From a checkpoint of a small image FSQ autoencoder.
Data: trained on single toy objects rendered from many sides on busy backdrops, 101725 training examples, 20.0 epochs.
Rows from block 7 of the encoder, named by matrix and row number. Rows with one number belong to one neuron. Each number is 128 + 32 x the weight over its row's rms, rounded and kept within 0 to 255. All counts start at 0. Numbers have three digits each. After the name is the row's rms in percent of the matrix's.
# fc1: MLP up (encoder.blocks.7.mlp.fc1.weight, 960x320), inputs 240-319
# fc2: MLP down (encoder.blocks.7.mlp.fc2.weight, 320x960, transposed), outputs 240-319
fc1.366 075:104159122129055113067131086152100099092115051078120135098076165118117106175148152106090150172092098090109060133085096136109129157103122100073132105078140137143087077064101085091096151144208090064057091138090110104072086085146128129090099089
fc1.367 070:158114105138076147150145161134138134174166133114166144124120147137154136086181076148152130152153104155142127126103140126166128160083119132121077102113156139144097107086116096121170110115138170103105110083145157209096118107155198106168111141
fc1.368 262:188189183079138121146128109012130139144147167085063175144170118132165091096172091110131132117162137148122094064153137086106083132090085101118141055136192112133118138122111100109095129101112119111146183145171116129103255144100114108144154110
fc1.369 066:214175138085080099148170098144120071151157095094077098096128140151121153148063159068116154108162112093106096111137116156111113104207144064143144138118101093208106086128121157182148126098155190134093143101062099187126162051150111120087122169
fc1.370 065:141146168109128117119075162119158137174128165110107146109084153106129160190140153091163174148165126170108150106151135141166166149166166135139150127133109112174138178149140186127167162141088181124091151143120134141109144044119149121175143171
fc1.371 081:122151168124084146164113164149148117108174132109069164106153163132132148105146180193149149106120081107134176166119112156124152160140105119148120126132116108055088122032196124189083103140185121101107148034123152157112154098216139127111133159
fc1.372 079:108133097109135164065121159124149126122135162119147129122128117141173083103125160179144160055139116111171075129178110120122120137120155183066156137179099090151065167160148186179125114127155087071129134166120197148154157109212168104064135121
fc1.373 062:105129110177184152122129188110126080115205119120150120072148063179119148099175086155143100150192138152120107136146097082114097089121194113138147148149106151057073134104133110072160158173113124130084145148118053149174131069148120125097109147
fc1.374 071:168158190163159190173102114157149113117072153097143128131149152155109114064101179141126133201129151156104069114094175110088072113133116103165111127161154134196131189127125171093160145178157118128129106032089134097123108139147114224135126143
fc1.375 070:142100091116202134147128163127122129141141131168138105070187175109136134137135160180127126144078175153147143122175121121186170159091102132102131157094079162144143128175161114161144093111112138105164170099117145110157139171121115176160089117
fc1.376 066:075153093102130197107141144139129118160160172126126131137108161083192085175106126144119207085201132203122096125087208136120140194124139111150090084126167140153131169253141132125109082133073138091111101106108114173053072106087175180089102054
fc1.377 073:103065162142114147197098162079111120143162135103148150116153125118150105141086132102187103157129139125098167096167073119136138112177087158160134128104098156115081123134174135214123188122157162152165148125172131162155149149104195166157135126
fc1.378 054:143086152157165155111087197126080139135107147168131108110194142159123123134152168102084163100138119153110099128174075109158133152122119097121085133119082156170138154109093145123137128201117101122125171120118113106148115135187103114112146113
fc1.379 074:094117092161064061131127114047143134101151123116082143053160101116114117120093102087108148065151075112153119100122216125060087104138072099127044127132059149121077083118173141068088081090073106138133099084112139158092079163073128152099103098
fc1.380 084:129125120136095093144050145143118127103164137086095168018109101097133142095104056117128092105165098140178139116115071151107111148155175107069123116092116136149147127149133144121093100079092071138132147136164113097105132096094118117127135115
fc1.381 086:090134131172188118107172161168132168155196151163139148156106165167073147151134110126127172128142116168123148169190132138158134165120143119142105117166132156120127153158158146163217153135134165160132170129150142142110117126147156122156107139
fc1.382 063:103132134154188099139098105185089128141150198082105108082170197175206094130148107155102100073066180096107157133169087114139157138148151127110080115116126134041129142140083157166109084091128126136143098186145130193163088116095161132159169117
fc1.383 173:143103129058086147136160079145166023126126114099173148154049097128083110076142117129141107119163118117116137095147103135071085115148163078115108142134158165092113163114127104181116146133151123085124142133151085163122138091106120145084111081
fc1.384 066:098116125132108092142170094068149115119118134087153100084143072128082135168100124097148137167134092137153116110099113098088121121126160161098108141103102174098163109154066186062144144127153141099066061120157047139086174139134128119095098113
fc1.385 087:131153128144128120143150049151085128188150144126133153089136138088171185174097065062143148154168194107140157153088071158098146159151130156153164105127073157128060118161136156139112142195144147133130068148149095089137126091159171217153145117
fc1.386 212:209157121157165152166155220147127141141149141175148144159133135137127174150162130155142151181131149166142144104152128193154157179138126160147158197181078135176128142156163149122122157170095154135169142142144145153168193155159116162164146163
fc1.387 088:110106111203171135115096255130125112135060225166137134179145160169113145134120133130158116122177121160168116135121095167117108111129150105123162210147119160169142123153123136180177096099167109120137165094126168166128101130128112153146135114
fc1.388 058:173089151090141158103179071109147119176159174074114174153136178117054151096109213090171099116134129126202151102102062111133110153144172144152133116104093105207069170163111155119095122083105112102108136101139095170159119154164127151128151183
fc1.389 078:147166105132142117168064106146120122068117088127181165146109161151145090109088132185128142167105162140111088134132199106178161102126150148141136138156149128152166168080159160101131139141164149074096127080125175149135139182132130074078119152
fc1.390 079:136102097141112141149130161096118113125179162105110161116071101148166063115117145150141166151181141163146143161179142088124096101141193135148136035124098099099118164104163117118170137152106103134110156169102173102165142089150140174136155128
fc1.391 067:155134138133155124134092114129159054165055089114132101140071092161114159149171066101134152150077141116112112093097085120113104144130108192183101133139113080128137130168130123055089113126152167163134079072157109138111146138091158099080111125
fc1.392 058:150196114145172114057083174188107131096106112236104155160137136176147133102114108147097130136095120123135144120146118169134124167128111148137100127126147132140073116179126126133135127165094099124134150087128137168125145088117162131182107146
fc1.393 066:102150142125100127127153125113121120123140137091112105128115145151103131141106129105159123203114076113190114119106166173130129102127147149124111143094201128178110080187136096149151112132068119174129178131090125073091092119157118129088161149
fc1.394 056:136110139127114188132034133144125126072206108122122092151170136120065130123172191196140151117117118114097169128166092088113118095145111150143050064115178121149117114184092109138123117076080113110130132092096097109122088118167173133124043179
fc1.395 057:158107137119185074145130123128108088080136144139101146143124137126136097095118153157146115118125120114133110095121093119139113074151135122021085136134089205123100101150173149110136110137127147148140125066127162119117140121172169128137122168
fc1.396 072:162114122135085093180157139121124097106144103140133139149122138128114089090136116140082121119114141221128179146177185121146120110110150102100079160101135121139141120055165135117092163133192101143210115142112052131145145128158124181107153148
fc1.397 077:137140121107219117145117139132128157084150148195157174119157170073147112133153170189105085126114138142147151111097147147108131135152100104135137095143182156168118130158124139151109125173133129169143150107095195114139132121104122093159137147
fc1.398 106:085089113165213138153159127212093147160161119141208102158107143144134147180120149198127131118107167124153185182176188158183157176145168160177127188167096138125187098149149171142161114164130167148122091158114154209139096122173139154110087193
fc1.399 066:161095130161096137154159157079113133140095142166133173086159095144119147137115140116124140179102091140125161083142113154156075119134146097106150150161142149124113161125104124211107126184174113135116192134146131118184114103120184166153142109
fc1.400 081:133114176121148171123119142098085150194155185137110130151086179066124174180137061115095153152113125142126146123107098167153096074135098051040085129116136134137143076164168090186176103133126123128142124106116111122097146160165129119132116143
fc1.401 067:150129136115133128086122164183098103197093111156078157131079164130145131073182143086131109079113114098099116121120120111090050135091162151088136172131153133175100139088099111125150129112049071118145118096122108118148148129125088147096165134
fc1.402 079:159134099105132113088116131230105111118071154189159123156160163141098145166135070145119179077100171044115132122118116139106145073090124111148142103127143112071179091209134140135181092093109111144113166087088082104164112166078129134131087121
fc1.403 093:084102125117076116099065084000082103131128088076099109075131091089114097125138115118131094101100129055123136116166112141119138109134129088148122132097107124060137118088124113099091145107100114089100105119104069105142119124123143121091101082
fc1.404 071:122143140153161124193127149149102175119108174125138110113142162141131094204130164103188220147170185101064101121155138101146104140139163161152100138146152131159109074147157139122111142147142150130137122155146085150192142093123152139098145121
fc1.405 073:135103123123178097165162107056105132187093130148184154130151206133127083187151142188154149139139093142133170098183144108165090161131216078122126094090129097181134155127163118148185117128141159136160124095216176107127126173091142171130095130
fc1.406 062:080128130095093120179155108126194120071167112144134129131093130140123154109104121129115100066142109173143103124122122133131159120110128096101155121099111119178128149146139153186095150162115102122105139135109028099108140074082106160125136163
fc1.407 072:172161120162083160108155129156210065156106118155114166189143116116159128137116138104077102136126140119164126146129101106095104146105107145083094139105158140108096121140137123144168100168107049109095170156086115202108160153141138133118071138
fc1.408 066:136151154107120122166108126097116152133162143147168151162128121142145170162113148150156072193136156201149178156124095139130132167132126117160123169145161147078144160186163127117173120139116191177150161169171146146137145159108129133176146149
fc1.409 082:111122162143176053161158157131175132194158114155149143063116132130144173140159129151121158138098141115145188140174119111134140157150116132217205104126138126214145147098133082146135112184126198182159140160122172111092131180099121139162099112
fc1.410 069:131197165151055133120119155130090121161115101116120196152156129120092164114152160097145105143130114114150175115089160154119126121126092204129074111163099089111059131086136071161151142084095148105073173159117184132084173129200169116163161094
fc1.411 064:138096120141116125133134125137060142181145147161123153139141155140142127133079108158209131173128151105115235090122133129123073116120140119121183122156153197119152152135141143142145108152138120127097190162117197136152124151134172196132131170
fc1.412 061:099113116149150171141099064181190106149100138124093147125109130196077137101115131088170186126172117142110114114175104153101109161119137034153111157156087161133096187175103138128196079151141154137160095105180135128146164126094090146139124064
fc1.413 060:112177089138153082159090125120146098158148130147125109145116090110118079107127120158095150066120093148096148113173145134086174188127130086118114139146079095199154137107125118102127134123124112101099092079117102139105151166125101188063108127
fc1.414 078:123172097141107158058122168115118122101146153187104154118128156114151153071121154079147143157116114122133148116093148151086109122145158086074090164153137149143036145140070105176103125150078110105143117125086154185100127112108119139106087113
fc1.415 074:148146137114114132136106179075116130156154162198125162118110163122131169115167116037159245196108131151151108141158082137080068095132126096116170163102113109108067113092097139145166091040123097128142170148139133121117188100083114157096109132
fc1.416 093:151141109084139152128147136102088121175101099157153120164142185129181085146144152131134144134147097121146125137139109131127117171087139159139148068101152101138165119157091130183218169171113099111164161126098183092158183146178150165108126178
fc1.417 087:094126150137154076144149104089141168206163122153159166165116162142003147148149091159174138109140124126209134135148096092137123111128102097127153030146118189145148084134118111108255106145174142092132141113207145092096172118088122129122092095
fc1.418 076:095131132093171109136057127125100133137155088132124152121130156125097087119140118183088139063128106166135152157172076122138144203110132162169104166182100116150134103129093125099121094148154089122166090112145158182153125188183119173100140059
fc1.419 077:136143081147124114122133122105122112123089116085131085074099132104070056129136126096127143101100098132121074157095108136108059121114123104080101093076121127040090099098129097057079116133106128106107100136124000055077171077185159111109140183
fc1.420 063:103108119146129124181097148154079159148135079164159170084143123141082122102140093137142150056176164117131137138173070089080108094126108152075143071089141118074160170127137103160127108101143091122121152126135124065123171130106136134135089115
fc1.421 066:098133124162134154194138175106169113178141141112146139171130121115157133200107100116135156164141145129098142119171113152121081142122165155136091166121096136155130091136182150139149108082198109142116106097150163142082127160140116154089144132
fc1.422 245:132134093015131118137121079102131073118116104132115100103129175126118099142127102130119111103079135100190117222056123112133155134125131083162128074084125051135103143107134093103198111059125140113181101109099117130104064083104106127138136107
fc1.423 052:100135151153130136197137177147107154127134127131139102116128185130091098124196174190089157104136082113141120140159088165094133168152110113105121127145062125087166185140178107181170105148121113134144152123147143090166094163152101124129207151
fc1.424 081:080085162116102097139080060135107084116139133083095140105091122148084124171085165152085106114095095108116107087149099155111127108108172174149074112097072111109092103094123146121107107131045072139111142151145111156122086130134069123102149092
fc1.425 072:182124107133180068160063177123128093133122148160131094149090157083139153120073152124136160131148106205114149103066155146125131072207150108179135137133118124093067223118146114109120077153159092138135182164173144234114097136225136135114140179
fc1.426 126:105122105125117120160126115064119112111124139109063112110140111095108157118122108067119124065152095097075087109129155100053096125153123061112094104075092131137044113092114119081076067070104090098139092108093059132105139132108133106079121107
fc1.427 062:109169138144099169151083206111229118135189130132098152142162147135143135124122210188125156128134137198110154106154186118061154143141144168142092137097146142094125154094142142097174187101072105105158131110164139114154078196087107190107129071
fc1.428 078:133073147114154130175133162158204125172115117087074147180108190125076154133084118147154110205159105112098215175109172050093136153107152150128153110105153122156077163132124177138145156183134177091090159131111104186125136161180143183094140132
fc1.429 080:122091106155076115046086164107094131117094046119162139132105117128116168085133156124156067135101123126108145125100099137173099158104101100107150127184077121079130095126126130168072072096179129090094138118085101083134126056129114089174120123
fc1.430 088:114118126114211109111178057174150104118063131135162095140191081117055114112123185107112158081088118043060111128202053104121127108147149151141142085099142091094151168169143107086112120157127104144147074083136108176119114119164122134083101149
fc1.431 083:118136115148138148160104060173177158075083186123136178063150157124174097141177186206149155075162101167111083084104220149111129116129155164133155192140147146151160162148142153135098135141119146137162142139113138119156184160142091182126159064
fc1.432 207:100141183150132137131153081113137133152142130106123121136113201140223121137149055175134106128130140168171117104028087164150137159150089159135155197168058161122171134106142133099168172139161172123171124118160136137146116147138135134142155129
fc1.433 082:057157140107101122133100117208077136166119165158161142123098100131113159132134172111086197109115094131134166131129067125132161175156134130147181085128143144115109158094143116052117160114119107160093045131107073111076175138112194137205131114
fc1.434 070:205143110151143148149149055145115167177168142121157145104146175090158093148136140123092179154134156169093142095085139138113142140161122127172126114097132168114135134142126162104137103090119111139155116160146137129148113086138094177113169139
fc1.435 106:124092162146125098113113198131128123180206126172156121140120132177107108113104178179088114165138137161159152183151120128162188117054150179134108140132101138184126159164162180106132113152189142186138151175160065161185123122107167075167160131
fc1.436 115:105116113107066108086104115071102135102082110068097114104092109090133141111129066097097097131115120095128106114076122118122114085112108125118131113083128103145114086064110105125096174118130106101089117112086096056095100114120117082128111070
fc1.437 229:167162063153135099142120163099129088132136154112145124139106255116120086153204148136125174132116169161145151200108141131141156139145124132135148108138091100146124139169135165082028135150141122113198090127103123157143193130137115140121144122
fc1.438 064:133119106132155084164155165181125105094091089095126193075139219167114082112119110163133110140174120150126189164162119075088089162131114099201144152124122113113134170060125085143143130150139109078171129172104097157111134195170101136119123154
fc1.439 084:191147166094175132158131140159107115193146146126197150133153161129156136143168114101138165145090145166169141051184130143121135107143149111134145112156127140092178149161164102135168145112122134101049122158097130109165196040103136165125163229
fc1.440 081:121143163092128125166102161131081170131093112179127144124126202112127129118152113180130180122184109124159094083101122186125156126143148125127167130112094160199094135182130155211155109148175085105120127139159148100163176136149160134133153055
fc1.441 097:121093118132147084104107053068159094083091115055079076150124080136126084146091096054097130066082126134109095120107127102097119108110135127092124075107111069085108116097129114042093099103082063112074086090086144109074108108124112113095095111
fc1.442 064:087082091133174072135177143079112130127065139158053111115147117152104173127088135103175157138197115134128138167148134116115130088151132088099098168137109074112083174107106147076105113098119141168166117140113155138081131135128127058117101104
fc1.443 066:128178128126191136129184119076145133125186168175107173124145111092114137108104140151118149107191152117149115127155038101116156157107126072158165067065158154182133145116147130189094169144130128144103169144125223171119177137083115097142136184
fc1.444 071:095123155161137106139080083105115157116090167136067137083092087100130094130184175137154168114165127144119130189133102071193102116174115107102143162113130081105114166122109134069116108150127163144128123103103176091107086093128103104098078150
fc1.445 067:112116118147202091125124115172189166170202131096122098130130132165113155119163099094096123108127129101157117140134112208130116127108146138082142112102152151154136178132144142193123143154168124091109087074171144076078163157133094082174176104
fc2.366 095:050108162091117187175113152141162064085122078149118100061185076172099072075118117121125122133159152079130108158118132123118130131091045168161156140039084159157130114112160114107078190131144146144143138158103095150094136133157167147145187143
fc2.367 080:108161163121110117115162121139121174178144139079130149138102105129111184122111108116186116116110149118132068140163073210172134099093106137100080126092141152136127157125087108159130146138158164124122150123135153112064141099107150147127139116
fc2.368 136:162110090176183224143120162069181119114089112115149121147116155088159161157140161117127119138117108105146140078078130132128110119153078144129127170105106143127132129000138109177071142095122160168085090160136092132112072130091120115136137103
fc2.369 094:102080103211093120120181176093139120090083107034165156105080130192086117137093145099134136135134136203103075114157139161118063092135116060128117080129171137128153161124118120150140112115168122127147192148096107094109078109156101070116124129
fc2.370 086:131139096153159137158090148153088177162135141134114136153124133086092169100158176125128158106133199139107138091142173124128129195097138113136197132141158146096126170104102148099132136112146100163130094127154170129119071071152039113097030150
fc2.371 096:119065108140100172086111151094151109127136093140140103142133127130155163142132139134140170100155120149127116168148126143143125150037158162140093177188121138141095128130111135143123092140153087127130145133132187169153126092170144148114115135
fc2.372 119:122138102130118209220103088110138138141129149089094136126124118131170171095143116107026104133191094146124108118120142139080142147088131143045123113147147146089114127114116197123088135112123086147126127134115110129125104116202157123104120141
fc2.373 103:129116099147141154105147000076140099105124147176076145161089129144112092128172172109114106113146151132166134106160159116113168222138218137140162117058105097128083122111116118108139176142146109079144130086156094181177114044123133128148140157
fc2.374 091:173128107094134151112079162063134153153145144137124132116190155146122157129098094106132195103067133124118141108166090140165160104178177140193169212139069173123099119140146142161132173139126119114146156182084128138135131183183114183147110132
fc2.375 080:105139135159142111076163133156111140162150136128082209131107094137140128054129122100128090113154092144110159111095140111170138142149148047112161144118199120132112102131188114145167130163100078121121183119039137111121078179071127144110130123
fc2.376 101:103104157108146129134054193088106193141108113137116146149110119130113116112105165155137084160121183115103109110176046123137119103184164154144158164162154165050114151174101070212153149123134107132166051150128104154081115095095130111125149213
fc2.377 079:099178139115106054112058066140162158177164150156091101136138101153156166162147180109127114145101091110132148137143078137097124136127069101140139129158153202095139089109155090215107160097121129062123166103172123138128099145110169096142135109
fc2.378 080:149176094108123085132117080109104136125151116137115144145079100154138094129127123149099112133159099109137184154085153122169140175144090155132119160101166154134141172120166079103126142132054109111122179124162147091129218115147114092058092125
fc2.379 094:102172177098073038125112161117123110106093122126116068119070141103128200149102171186126129120153148112113096075156049179081151109183064081167119117176137150131119137211101110147117116190080145086147018103085123131095138224164143137135143167
fc2.380 132:159101109119159090148076090065124129124087148055169110180095149152088161174116152092110120121139129068160138135136146117149139148054169147131130117108115096151172110127065143094114094159163138120165177080184132136118153106132073140149095127
fc2.381 070:100154152122100188109178125229067111112127150120103165148128114116153149122137114160136155128205096132110117131121123109082164180142143176169114168139082132087171143173131103133141149116147115120122033137118193132104166114137122123125148097
fc2.382 083:086125165131150127136122153065113142144142193132134123107088126152146101152158173079103145153093094159107098150136160230117173120110144150069128145163118163099096091186177175136157147121136086138139159107104128107118127156164149130092134132
fc2.383 274:146171117100096085143110041158080194124155075055225114143138208135147128122130216157078173125133108077152111171127147126157135106163121158159121095118074073175116124155107199051142105094157157165112095118180184138122112038111114123108108121
fc2.384 088:095132124109118096141100185169140129066115103081155153119125106094113131091140083109120045159153135097142109096158085125057130064097158103092167158150139153104151121105139158148111134104174078183126149128169095126042102115123120106123107179
fc2.385 110:143134135132105129145106084162142181082155168121095113161127127101159130114112093112138113142147066140139196178155108157105148149171178142187151132142093148124106127134122132127169084112132126115065227095112115095147126114124156108131090159
fc2.386 126:154144168149174078153137240100168201123139117235101137120085102125110104101148109148172106127095111129143132120071122252129146150091095178137111000163121122139149149084116113158061118147169101128122207148121185143180108106096097130147128115
fc2.387 120:103058120134122171183058156159144160112129130003097124111207160149098079147113126140115091142130103116155126112168147117134130073166118083165152129118056150105076089099135091087103099118155110130132185128105121131153095175126146107141105097
fc2.388 067:122206092156149135123145089160150149134136134070145083113081117113108150170136103041100171117129138134132085068157113191151104091101142147155130110139115089111087127126124145155112202149103138160156057122127090170132112142151098080124111148
fc2.389 105:143106132116095161114124142099114123137149081088088083097168117160146158133094105130163151152110105138131164135126085113206066089137149151177179151086043126126158150167150129105174137159081133147178067099126150149164049188088141107089150132
fc2.390 091:147140177160109106118159054155118159100118132148134119082177112081183130140130145121167149123104128011112172111120145149131160144067142102121145056094176117145130143154106138024112132159162127170103149102097175172139109103121105125144144107
fc2.391 086:128111127092132130118152033115124115119195079087107087151180152127163132130178108178135111127123077075124105108192111133101135110148112096136121183098113104163133107083175120131073156164089171090170155102114165152149125134093117095115125061
fc2.392 084:091128140107133121146087164083107132143121152192124127078129119193129082120111039119113134110103118107155166133146163150153112144191129118103129123212103119134091150076143179122136150147100053130092151173164167111124140090127167139163114088
fc2.393 110:105098155176111111110114081145132150100102127149141112158122145162101131129102178115118146105149146136155098115153096116126095094095175108157129131131134165131150142098130099095141151158156096086116068135135203156159155111175098052134042188
fc2.394 107:156132124111129180109090099120094139158074153042083143106089094078094131115168084080144101100124176092109140135139106143145157122120041117142111143154113121093100113167130106200145123157060085166114183125159130130187139113138124136130143107
fc2.395 081:155100087084123056077135121117132094164121106178148121139161123155190110111136094153085130152083173092119125109123151093140089130175202087156121104127153132090148124090053143121149170157119115118124105166124150089114109084119173131142082135
fc2.396 088:098134118125059177134182120054152075147156175172113098189117180081104175219143145118134149101107102157116138136092134154168135134080164136156079131164098173107151145178085125141170150145214130159076108127103085149123136097158157171109074103
fc2.397 076:159148136168144177099111186142170134123090126128116131106090135138097095145167129122138151119162115182136126148115104114150123124129038120135136146106117100082173100132170130113101189136079138146160150125084045135140126172130083154170163107
fc2.398 081:099123129105150114107158092019177085147123147108123152157144171070096145037124106126099108158086103108130108121096142132163179149145176091144122091074157171135137132026135136146151118195117097126103144130148112134144122093099120142105110178
fc2.399 082:135161139069140136157155129075121101098144113138129137125120184089074098088133054160093133135097190150187070084119144132090101127143095092153183123111109134161133113110156134120038132106097095077115141138188143139124153147141174115130118115
fc2.400 088:076185112140099051147096178153095126169091155229153120144152159115107080081109137154174107094114132212085163131175164092160106123141126097123094108135071129130162149114138127166138131108165153128125136173115157094091080149139107098113114113
fc2.401 091:134105160071087141143123121119125143107154079195149130158140104110150113122167067169105140102054118195136131104098187123139079122087141127090100098167130140144105111138106122118120165102104102150132098145111133135117118118143126130123153085
fc2.402 097:112123173141091104143102134078146136098153110100055130131135090176116118135137139140141123202209125127102121134121130152138141199086137131176141173116180101112146163089100124072185113165108087052134109137113150155212148180108107136145166138
fc2.403 094:098123112126111084106078136188085115115130095098103110128107098120136191113120103122141116130128138227111110084098150173171085121161122136155137122103081151065118123143118105152096150136130103144125140107139165168172099149164135113124112193
fc2.404 075:183130109097137123095183120153147182096095094124100095088139108119105111097145084121120130137137086150079119128117135131138158125139122123132094156100177150086137121157133102052153113155099162114112120094127143113203110101134142164167158111
fc2.405 074:151129139141183181096164051064201144150079145137071137183121151115143134166090126096073156127169093122132162106094132084138151155205144073159144152151094167104186121076101085108177106107119173148094196126122098144136179105171104174220108147
fc2.406 099:108135117148083166126171107095093115154124118145088141099100112154177136074167120074118148124174149131131139064137149171131140116068215101145165185151141095107137135101121125134085177072128108159116168128092171164088160094088156079111133176
fc2.407 097:162148144072114164138157207113078133122147104121122110112147159116125157132160139138117176131110106176123136156137153076077131129130087122078086140081083103141074127139130138131163175127082094195126081074105160172101137137126144180132141144
fc2.408 089:175155172110110058077103093192107107131114098126161118076127152178136097174135092100120093131147101114132199113162124170126154125155094098095163075105122153147125145138145149108169111171112131069161137172194163140105102140113106183177125138
fc2.409 064:155108145111081115144181096103169101115074141186100148107115089092158119120140144127169133094142138156104129161122117132106184221090080081141149150089137127087160164151122071169153147176093095124127113124125114083131138142123118141093082114
fc2.410 111:139065133109089077137109109112168146134121102141137091151135154148121100163128152130182128104140125106121053122146096121141114129092092147143097168134173127137141161123155028099121086117159152117156152116129176124101059125173155119160113082
fc2.411 070:151173123095142111112143114117108146128158096186131161115135119098152087040112030124136146103084146156105108046126123102148184149123096107113081122137124157132133108098162104167140160123118145128168190132141137097155089113126116177151124120
fc2.412 090:150112168127079135131147145063173101114128108160120176067147143061117077077106068166100088114118096139100144139084133080091159101103071118119103175131159137157128113056174135136114145096120063106119202176142106123104125098083129146030129109
fc2.413 066:124127115157152082123149116171156108200079127110132161147102105197182135147121122139080072119159092192113168149104115076144094110146118114122156126110165089152147104119174121120191158170149164169117101115096066056153137155116111172127142157
fc2.414 105:151086177186099121124161104095159137136121121124152093160110162110143182162109077191125119102160138118103127095139145112119159136156125125097135102135115112167083192084170159106070132094062160082160020122075101112100218127115180158047151123
fc2.415 077:177174159095090139138130174117172152078136152166143106147141109146165118142143136172124096118142116090161179142100166137110151175156113123110155104083168096153108079149150104162155087170104107156112058123119087086112104069105167075113141091
fc2.416 085:105093180108070158123147132182105115116090078151139147062120131133147145081125085151159121137145126165082090129154124148096121111155137141112137104097155075118165150104182084140147176084140096152154081127039137150137123072184129149156126133
fc2.417 093:155139125140127134177118044177095104114150075088153118159155145145165117131117130114127103114129086148111146082131107116105116136133081165109111116134104125116156066141130092142092106185100148141128098095079110143088129175130137118091132111
fc2.418 096:119101123139157151120104109157134195158159136193112056099101145137079115188149177176139096145173119147067114180043079120138154156155139104132129111150109128092150184116179116104097139133116160124127141144078121101160083178123112149106101113
fc2.419 111:149120155145127093123092057169098147122124167156139201149126083125087223071129098091084088152100162143159127180160129147123123090089127186179127126167139099114110073134120108133116114122137128179094111130114142181088017127172178141132106071
fc2.420 087:100144114099133086062093142152145146157120090161055073069114116146099129126160136079145108147126145141144113122129177098101080133088108151105125099159077131115139110035108147141135142163127159155143104108099166155168068133089154106125164148
fc2.421 071:091184107096135144109104104162152152113114055113120113189133142140137138125140098199102095122152100120132087109133113159131091091084140111129199143080145127163117113096133174076209111118146138090153152135140073064113191134095119097217151129
fc2.422 211:185120167148120000135132137102095134132134153129095127131126138047149121142107149137169140158191099195143154161146097100122123090125093143136123143114154171105145135181152079157185089135129181153042111110096107143064122117115066142094076124
fc2.423 073:131129139061111076116097122128178142126110091103145141156192048147098122138126139136112102153168132148166173163098106160149141157143141045125151127088133124098135102142120125121146101082174118119077141113083027146165190077114126140115073115
fc2.424 121:106165089094111130091112137173151103146142146142145091110156147135165128113097133094068146109102144134072128072121108155169023114159159138155130144137168163157142150062102150144123150104087114137165075128170111139143127157137095085119049148
fc2.425 104:230083106082145152161058108180114086114118105158191107079180117151144121181157101115125115076093177118150084119162095091148123180151133217107131148066184079131124129149100108110148135099126101104054057118170150156080137107169154129126147083
fc2.426 105:159143131147062094141156111142141131106132115110167122110160141154128083096135089104135097135093134189172115132127078141139135124188111115125102091170164102108074124148143129140098112165053128073111135147078090155153144140129170080115168130
fc2.427 094:126074093131126142151054147107110102181064125083155131119098110091180120099088078142113130135075101095130168117131122116069075130117125130161130149100085190114153177158153140074128141137099161150079149206128075113113174143099114131095126175
fc2.428 096:180174124128149181102119087092094120131176115094126129090163136117110071147064148092198139117073144134103169170136105109146127114138094125060169143109120139124077151125108151186109159062127177131150140167134176129104101143148137141134147152
fc2.429 104:165140127075125173177149134132135129154114075173065111088111096165167126150161134178128120147130122119178104150088058133136162079115128142129210120142186083123140065156130128120128045118155100075150138148126126149152147064129139166112149124
fc2.430 084:137060080168153094098110173103129197152088113063125093155149145155115138123117106115058107140107134091131128102080112212092146127134102082110143142101148106083128114220135101100154107161134128111074169147145071140111178143179116100103131116
fc2.431 098:078114127141111112116117171037183120142132154149103085109150146144107138162189112121118136149106161131084115069076136146143093074142093113131193187130083083109183168160102128117086131097179118119128115179085058128140095152057131171151067187
fc2.432 109:101079107108114103163127143073191131130110091112160124159156111142183137167140192161121097135103153165169137106154104188168090143163115111137169094138113156146133153103110114069119151141131132114119192082133206166166167158114112122156134117
fc2.433 089:108099163144112132091167154028150116172119191174153134161101153104089126151136139087161152108123133078155116155141135134101125168156176113173125169157168133137109170131126104124162185114152097169150135089138116112137099206148140121105110115
fc2.434 091:177089167154159152094148130102125138083099153087147165103135110049110113127122064135174111107152092080055090121171131120129175138122062120157088152155111144188132133112129165092073143119216132130092135066132140157130178127089068121104182086
fc2.435 080:145130175084082135130126159131122099189172167170112180119106055101101098117135206058163137107201128142089178102152126167131161111163131141142137075108115076087118089173190073124116113153153116164127118161077199119099075137080144163132171120
fc2.436 142:122169140141134145097129049147182178140156095031112132108130128068140112196115141101122150098120105112114143135120124163127110155098124122146115112101098121127118100128143140113076197084171129116160139132074145197139147107165103121109154144
fc2.437 160:145174115132123044120122255255116161144137107095141137137132126160153118154167146112119121151118143122159110124105116145118113113127125139142114078060074130081143112056094137185147115127145138154123175117139126169145115134122157107142115147
fc2.438 095:158135127147120118133145172095157104154164112123101051088138111192134110235103176153160138146139166153111098192098149079084124125076045129124119121120161107124139178144141156087139133141098112163129037124127097157065110184136128156108156108
fc2.439 101:185145157152162052113091224126075096105130107127059124128114130109175078103103138098164172107158112160095098049112096105096151135145083134111141132100121133093132120120109128116057159093154120171166160110078161102124079130109112110096077135
fc2.440 097:137110083150123125112107143153122132114145128139104113169202142089087151111093145138118089174124126131114121105116127175139168143110136085139126085139159106144072149075090159187125110069102104113172089107165150073144117121174151093096044170
fc2.441 087:112140104157161143113097210153157106110119141098186105127089108128155198100144126097083119121153159120095147096122123126115094075096122075134160180110114143083114166125126149086082161125140077102159139119157102117100110168140063147121115122
fc2.442 083:129166127112122151130198088171165194137136143189165077118144047127143109123129126088154141121135124180107122116065109084102178136160131173127120101116135101087129156136104166117110161178117134142157149124139119130151152185122122149122144136
fc2.443 076:081082131104106058115132170195106138092124168141174097135098145097063132070159159094125109088135148116091214145138131178194134130075143180122176169128110109126175133124077122093170147138181159101147173073108199093137097136128084066153088162
fc2.444 082:104125097109161129110127185179102104157195086086171105094169165117124132179125112128066102120122113138126110182092140068137122109139167097199099186109117135149074138174158134128108118130167176206175093156148128162123124137186149144123135088
fc2.445 106:077171161093179071134131139122068103107119112126099180158098102163097149143166133099103148120216090171142166088144175167097119121068137110094126118157086154082116126150103144144086131092108164136114194110130171110089123135149127113149065139